{"model": "sound classifier", "hop_length": 160, "qk_norm": false, "parallel_block": false}
Rows from block 3 of a small sound classifier, named by matrix and row number. Rows with one number within an expert belong to one neuron, the router's apart. Each number is 128 + 24 x the weight over its row's rms, rounded and kept within 0 to 255. All counts start at 0.
Before each expert's rows are labels from the 100 clips, of 14848, where the router gives the expert most weight on average: "strongest on" is what is common among them. Only what is clearly more common there than usual is listed. The data: synthesised imitations of 52 everyday sounds, one a clip.
# router: router (model.blocks.3.mlp.router.weight, 32x192), inputs 0-191
# up: expert up (model.blocks.3.mlp.up, 32x192x192), inputs 0-191
# down: expert down (model.blocks.3.mlp.down, 32x192x192, transposed), outputs 0-191

# expert 31
strongest on: muffled (low-pass)
router.31 [ 94 153 134 131 124 134 147 115 127 106 150 155 138 148 115 109 134  99 138 133 160 117 117 116 139 150 147 117 163 102 125  82  97  93 140  96 125 126 166  89 125 111 124 138 159 128 137 106 115 120 129 165  96 151 116 107 108 117 149  99 139  97 124 178 154 143 149 179  94 125 145 155  71 141 147 111 114 164 147 111 160 142 131 154  88 131 175 144 113 120 137 124  91 121 119 140 133 118 147  95 128  66  73 136 131  85 106  89  96 128 142 118 141 143 119 146 123 152 117 138 142  97 152 122 135 134 147 125 161 114 114 106 125 115 155  94 143 146  90 146  77 157 160  87  84 160 140 122  81 153  95 114 115  94 179 121 138 151 149  96 113 163 118 125 129 146  85 132 137 126 145 161  87 121 127 161 143 166 122 142 113 129 138 150  83 109 155 142 172 147 114 109]
up.0 [128 145 144 144 148 114 117 136 155 132 141 105 128 123 151 133 127 124 135 146 174 104 118 114  74  89 108 169 119 107 104 114  93  89 114  93 108 184 110 169 131 135  79 155 144 133 127 133 162 113 131 159 124 153 105 117 140 118 111 126 162 147  84 127  88 102 172  85 125 104  94  89 102 141 138 149 113 136 154 131 104 108 103 146 142 124 104 112 106 121 145 157 153 103 142 120 125  99 162 156  91 182 116 105 120 186  95 124 106 121 166 109 155 132 165 120 126 110 178 136 149 157 125 117  91 143 105 113 174 158 129 159 108 149 159 100 116 130 143 117 125 177 131 117 103 140 110 118 135 148 126 122  94 139 126  85  91 113 189 133 134 112 150 157 129 144 102 124 166 136 121 142 149 119 120 147 121 126 110 168 121 153 108 156 101 179 143 109 120 132 117 153]
down.0 [133 116  83  83 173 149 140 126 165 118 135 103 147 102  71 148 110 117 162 104 117 189 126 151 129 129  81 122 118 134 124 140 166 101 150 124 101 105 125 140 169 159 142 125 141 136 118 107 133 121 126 132 143 124 133 141 148 173 117 126 108 122  86 105 111 141 154 111 119  99 125 135 162 104 145 125  88 155 148 131 138 160 157 151 165 136 115 113 112 148 131 105 131 127 128  86 141 136 145 172 126 128 120 167 166 135 128 120 148 113 161  79 124 110  93  87 107 154 132  94 129 135 126 119 130 117 109  98 127 111  97 115 146 164  96 133 100  92 119 149 169 105 129 142 118 179 123 163 148  90 141  92 121 126 122 126 116  99 122 107 135  91 119 132 144 152 116  89 113 151  89 125 127  54 127 156 118 176 113 146  92 126 137 157 138  83 139 155 141 186 143 154]

# expert 28
strongest on: explosion; machines and effects
router.28 [ 86 154 151 117 139 117 143 134  85  83 134 156 166 165 183 149 133 151 135 134 122  80 139 102 117 110 135 112 111  84 102 113 123 140  56 162 128  78 159 150 146 126 108 107 116 103 149 119 114 108 108 116 102 123 155  72 133 152 143  88 124 151 113 146  93 178 146  88 104 163 131  81 148 143 173 114 122 119 136  90 163 138 128 111 165 152 116  76 158 147 129 120 103 123 137 143  98 149 159 143 141 146 159 143  98  96 132 153 150 124 141 128 122 140 160 137 116  72 125 147 125  81 138 133 139 124 133 160 131 126 121 176 103  72 144 150 100 133 138 134 122 142 119 121 123 127 163 129  88 155 126 126 143 124 166 123 138 123  83 172 123  93 142 106 152 138 119 129 112 147 139 147 138 128 156 100 141 132 115 145 153 127 139 122 113 105 155 105 134 152 125 155]
up.0 [105 136  92 117 160 149 108 150 153 149 112 173 153 134 145 113 146 140 127 139 149 128 173 107 112 110 144 131 108 106  92  86 114 116  94 132 173 166 130 139  90 116 136  98 147 132 103 130  89 125  98 122 115 134 128 108 147 116 160 116  95 152 122 111 114 137 111 104  99 142 105 131 167 109 134 134 149 148 139 124 136 166 120 120 169 115 148 171 164 131 163 116 117  98 115 142  92 120 124 140 117 136 128 153 114 121 119 160 137 110  89  66 125  88 150 180  88 113 138 138 116 152 124 165 123 119 122 120 162 168 108  98 101 119 168 116 124 150 163 189 132 117 122 111 109  97 106 152 106 125  74 109 162 109 132 123 121  99 109 128 122 122  88 183 145 107 115 133  95 129 139 124 137 157 143 133 183 169  86 113 158 119 178 127 116 112  87 165 152 143 110 131]
down.0 [133 117 172  95 130 114 134 136 121 114 124 141 102 134 138 157 145 108 158 141 155 109 110 160  78 109 137 135 134 144 126 159 125 138 100 146  90 108 119  94 114 173 108  90 102 126 127 145  94 144  83 128 147 131 150  99  97 100 106 112 149 133 103 136 161 142 123 114 104 114 109 123 119 110 133 148 136 121 180  97 151 136 108 132 161 155 162 160 117 190  87 131 177 102 140 185 122 157 139 183  89 136  90 105 124 103 166  84 146 145 114 116 144  99 122 133 142 127 170 121 142 123  89 164 116 123  91 153 161 186  91 137 117 111 143 152 130 136  98 115 105 131 136 135 164 133 145  95 125 147 110  74 158 109 108  90 103 148 143 118 150  78 146 140 154 148 158 170  73 124 136 122 153 128 124 114 122  94 119 125 156 118 115 133 118 113 132 127 137 120 128 125]

# expert 6
strongest on: nature; thunder
router.6 [104 139 153  92 138 134 127 167  99 118 140 127 169 130 118 122 128  87 129 122 115  99 124 144 137 151 135  74 143 101 134 107  97  91 137 112 115 121 176 108 150 141 137 105 150 124 114 126 111  95 142 132  85 123 137 122 124  77 161 125 143 116 114 157 145 139 131 185  98 127 138 141  97 143 143 120 117 122 156 104 145 107 112 127  99 146 156 137  98 144 108 132 109 105 121 169 110 145 132  97 111  63 103 107 109  95 149  72 109 108 134 116 140 151 129 132 104 135 107 132 157 117 121 144 137 151 135 128 128 147 113 124 134 104 129  66 133 180 114 159  99 156 189 110 120 167 116 105 129 159 105  90 134  91 193 126 137 119 141 135 139 174 151 130 156 138 106 108 114 156 141 134 105 129 153 164 141 164 158 129 111 102 116 163  62 111 151 124 183 122 134 136]
up.0 [128 143 194 135 105 141 135 151 135 116 100 114 127 143 141 134 121 117 156 145 145 153  92 162 130  93 113 164 126 119 126 161 118 104 131 138 133 132 178 158 140 134 107 152 124 108 174 138 120 104 108 158 114  95  97 135 129 121 132 125 120  96  93 125 150  95  95  89 159  86 147 133 123 111 110  72  91 124 155 205 156 127 117 164 128  97 119 130 108 164 143 158 119 165 144 157 162 110 110 141 182 116 136 137 121 146 138 110 121 105 144 148 105 101 111 111 185 118 108 124 148 142 163 149 126 101 155 115  97 105 165 149 136 113 106 105  76 120 119 131 128  90 112 161  95 124 145 124 158 160 152 111  75 115 122 160 118  77 111 170 104 124 123 101 126 128 125 132 123 142 101 153 112 121 123 106 134 138 126 151  89 139 108 115 136 108 109 109 129 140 188 149]
down.0 [ 96 112  81 118 131 147 122  88 160 136 126 116 125  72 141  96 106 177 170 102 116 129 102 141 102 141 130 103 164 138 138  93 146 131 153  86 195 173 147 102 130  84 122  87  91 124  93 110 132 135 125 170 157 141 153 128  86 102 134 138 144 156 138  88 109 154 130 111 113 126 161 167 110 112 123  98 132 162 138 123 141 151 145 103 110 130 135 172 142 142 136 129 109 106 130 127 163 136 133 135 125 151 148 131  98 118 117 112 109 117 112 118 125  85 137 155 101 133 128 136 108 106 101 159 147 124 146 113 145 175 114 110 124 127 120 115 136 142 165 116 130  83 134  92 150 124 146 123  91 143 116 154 108  91 114 125 139 130  84 114 163 146 109 153 141 147 110 137 104 171 108 166 107 178 157 128 152 123 131  80 130 134 145  92 102  96 148 152 119 130  61 114]

# expert 14
strongest on: zipper; household
router.14 [118 163 124 137 128 117  94 143 126  90 152 130 151 129 117 130 137 106 141 147 148 130 150 148  98 147 117 131 106 114 139 112 132  95 136 131 128 108 147 106 126 128 118 112 132 125 140 107  87 108 148 151 131 116 116 129 117 104 132 122  81 108 138 148 135 125 158 114 100  90  77 149  89 122 126 124 108 158 187 166 160 174  77 162 114 115 147 131  99 106  87 119 129  97 106 153  92 147 204 147 118 147 141 140 150 105 110 117 115 107 137  94 126 127 104 146 128 156 104 134 114  91 129 166 121 134 146 190 104 143 120  85 108 105 156 148 115 155 125 135 126 130 119 105 144 171 145  99 144 157 145 106 156  90 148 133 177 147 131  93 138 201 121 129 129 141 101 103 144 119 148 163 105 119 120 139 129 139 144 112  91 100 125 114 118  90 155 151 158 192 169 156]
up.0 [122  77 103 172 149 138 164 105 172 165 104 143 135 139 110 118 138 152  79 146  81 121 134 162 106 126 178 121 155 136 117 130 127 151 111 139 167 115 138 109 176 118 129 106 107 133 118 155 145 173 131 105  77 128 175 126 131 131 132  87 149 113 134 146 139 161 139 138 129 159  76 140 158 143 130 105 174 147 121  87 158 142 146  86 147 142 131 140 147 118  78  80 104 127 150 130 148 112 107 143 154 139 124  99  98 141 142  90 113 161 108 143 135 113  84 139 119 131 174 150 112  99 115  74 116 138 134 147 161 151 128 124 135 131 119 130 139 134 118 115 163 122  99  84 154 125 116 123 106 124 138 138 117 180 120 112 132 129 183 134 152 131  88 164  96 142 100 133 126 153  73  96 135 112 134 109 103 145 155 142 140 149 116 118 108 129 144 100 148 136 138  92]
down.0 [111 143 168 123 120 139 137 118 147  97  95 149 167 140 123 117 153 138  80 143 119 133 106 139 127 133 108 155 141 168 120  86 127 106 152 126 144 130  99 156 125 152 136 150 133 159 129 161 166 182 148 105 132 160 123 148 117 137  84 140 135 152 165 142 129 152 150 178 136 133 146 121 156 176  87 173 164 109  96 113  79  79 132 110  89 116 115 118 158 129 120  95 134 107 121 107 122 154  74 115  95  94 110 112 140 139 165 152  75 104 101 115 162 148 110 159 116 155 136 108 132 139 149 114 158 151 112 100 112 118 113 146 128 146 148 114 103 124 125 125 166 105  99 118 138 107 146 157 132 135 136 133 112 172 149 114 130  80 169 108  78 141 103 100  91 118 116  91 125 117 163 110 177 135 138 141  99 136 101 119 135 134 114 142 119 142 174 103 121 144  98 109]